From a checkpoint of a small spectrogram VAE: decoder norm batchnorm.
Rows from block 1 of the decoder of a small spectrogram VAE, named by matrix and row number. Rows with one number belong to one channel. Each number is 500 + 40 x the weight over its row's rms, rounded and kept within 0 to 999. All counts start at 0. Numbers have three digits each.
After each channel's rows are labels from the 100 clips, of 14976, where the channel reaches its highest value: "lies over" is the class under the peak; "responds to" is what is common among them. Only what is clearly more common there than usual is listed. The data: telephone keypad tones over noise or synthetic speech.
# convs0: first 3x3 conv (decoder.mid.1.convs.0.weight, 192x192x3x3, each kernel summed), inputs 0-47
# convs1: second 3x3 conv (decoder.mid.1.convs.1.weight, 192x192x3x3, transposed, each kernel summed), outputs 0-47

convs0.152:486489488528527497552530493485522459485475534475520471466527526489510561467463500459432531507575597485419472508483539451563531480488494483521488
convs1.152:583470443499506518474451542521511506505505475470508529520506489527520519556421484560563511543513448465565472459437477509450457451453558389531493
lies over: key "1"
responds to: mains hum

convs0.143:479499524460499491528436479488473506472527491452484511460473548476481506519505427567432419482525472471552477575522512489436473420489494482461472
convs1.143:508506483462437482519510557500553512533477548519513506405495526513471516433502510457479488484464541532441525541560499485485533481493524579578554
lies over: key "4"
responds to: speech

convs0.156:492511485563523490537491473521487501521545531480436493440509486539439580467458504530497418518470522488438509500520486509446578487513466541529479
convs1.156:574533518457455505414483456454543489481488444580604538511492512525457481497462533513519505483580564501505497473485543535527534471508453463544529
lies over: key "6"
responds to: clipping; key "6"

convs0.164:508489449555451487471525571464542514577423598492455512480505493462435447573487496453421540490510481486590493528524476527540488528496515585478472
convs1.164:481502563504514555505544542471484536492526505525501454512539437453491525520488494561584472488457515469468529431545530468479482470461510465456471
lies over: key "#"; key "9"
responds to: clipping

convs0.71:537499519565510432489451445514471481522557448575643474406509476476557471448503473551487435530555474503460570498399549507480571473483526549526481
convs1.71:467490465488530516545495530464414499589494450472464531576470430472492490434466470521524559506526486480440472462498469473448456492495483466444476
lies over: key "3"
responds to: key "3"; number of keys: 8

convs0.33:455512465505514505494473442461466544532472458523591539509491510392464519539495540610509551457574402385605433494600499564516516560518488441431477
convs1.33:531529498519551515480493529444489529493454499424534475549459489517458557418514506541476448490473581606455487548434482518457489473544548513534488
lies over: key "4"
responds to: key "4"; clipping

convs0.112:473477493524489560467503517469479430486482562458402515525536448501493497497444466469506539522497523452482557567526498501547494430491503507516504
convs1.112:540506500398502481518512486437506588491487519557499463452470479492548434611537521488478460476538494474420430496459425471472501504560471509454534
lies over: key "*"; key "0"
responds to: clipping; key "*"

convs0.146:487476451461444520537488463539539533486463545476528523501526495543520483559619503458492536460515506424509539457545579534502474510505467554443506
convs1.146:486537552539474523453430516452499502519529525490494564496483505573559487418391428616429469519512484555559454491425483478532508543495441484560524
lies over: key "8"
responds to: clipping

convs0.95:478502395587496446478490482435488485518506546480551445512486488494500415504453506486423535515570474440419469519510471464500487474471512551485474
convs1.95:514443588476519517521563491544497436490494440548511517499535532450477469529544522579546548489481528505476559470489445472502498462469505498520511
lies over: key "7"
responds to: clipping; key "7"

convs0.91:515519469513494447494464433433508530499523503480509478502531449473468514511470479536481499506494410513443504492488473510536521514514514468486524
convs1.91:436449440513594466496426468542492516542504515522458554533483543462493477492498529472469573464489482474564495562493499403445517508452496499549550
lies over: key "1"
responds to: clipping

convs0.160:536482586433498514474587507474481432538546497515507477473538488485595486498594509458431520498505506530503542537467467361526569454537484536494496
convs1.160:521506500508553419517473530481506557547489497512441485556476493511493432475445463476513551494489496476489515508559452527438556545500460445488477
lies over: key "D"; key "C"
responds to: key "D"; mains hum; number of keys: 8

convs0.140:416486479473475436502446449477505506519473524411372546518520472486443505531489426561462546525511516427458514573508429519444538452476493527438526
convs1.140:536533538523511499536466507436466540396525512532526451486499498496537542486539523469496473492493499521408403557474596446488498541500458435534494
lies over: key "5"
responds to: clipping

convs0.149:517511495507490460495516526390528458431518591514540478466395474499498546522460524521453492514454524547463479478468488499408494505488506535488453
convs1.149:473472459509553502493492536556504506583432455438415474527488501507462533465507463569489472495467562430514457499506502485573412523456519505461533
lies over: key "1"
responds to: key "1"; first key: 1

convs0.165:497488500484476525509450488499526451473532474526541523520426473484473490448563518404459492495424440460466484521540507478442494473484473514442492
convs1.165:534543496513488494467527459497505476501501553492455588513459524512510478484517521540491504524550542513500565509501454484426464495474503464516461
lies over: key "0"
responds to: speech; clipping

convs0.151:506484546530505491466486521503473460515519494523489484513493417499479458526442434485510548473520445355506480520519473474479506536468470514470496
convs1.151:492525436466532549434475462477488551459467515420533455474498507534529556453604530561425466533548485554445467476493529530513487526468507466488463
lies over: key "A"
responds to: speech; mains hum; key "A"

convs0.131:475491433544463489433519509443503518555475419493440484414511483530474471555546464596461550478518506532518473494563482505535463516440515532467488
convs1.131:494505458482499523539476529473552472475509522476539562500501493485486547416453496559529456467437506495511510462458546484531494476502474445524524
lies over: key "8"
responds to: clipping

convs0.184:486488473499506436512436475497551483460496501490493448459487492498489465515493506487391535456452481466441542457399495559513537559535490399522512
convs1.184:495502474586467510478490479481449464463513501531480595573450523530579537475502542549540492490462507483548532530563494508456469447493521506475499
lies over: key "5"
responds to: number of keys: 9

convs0.96:478511407469497529479540564469540437492418520429512515491557492493497474579481480467449514539505549474496535570526469466469559428458509568472501
convs1.96:535498581502494451536440504552469497477561452476437508461485473498471516495537551461470491483525556509468610522524564466477397551517528480501500
lies over: key "9"
responds to: key "9"; clipping

convs0.174:488477434513468464654527546499528459500451509481497531529534417481469507482449460491482523512480549445363532491545493488520505532501486553493484
convs1.174:531525578504522538408498491508524564541556464444517519530438542473566435530563442498556436537501414564520527479535502546453438480538467480547526
lies over: key "0"
responds to: clipping

convs0.40:450505484561503533439445488398498485554445509491501501487505471584482506508486507518530476494422588522473451482484477506511528483513484460541476
convs1.40:481568461446386444521428467506517542477508530459466640490493442426454500442554522509494487478480431507506564493474530477479517493506447476525491
lies over: key "8"
responds to: key "8"; mains hum; first key: 8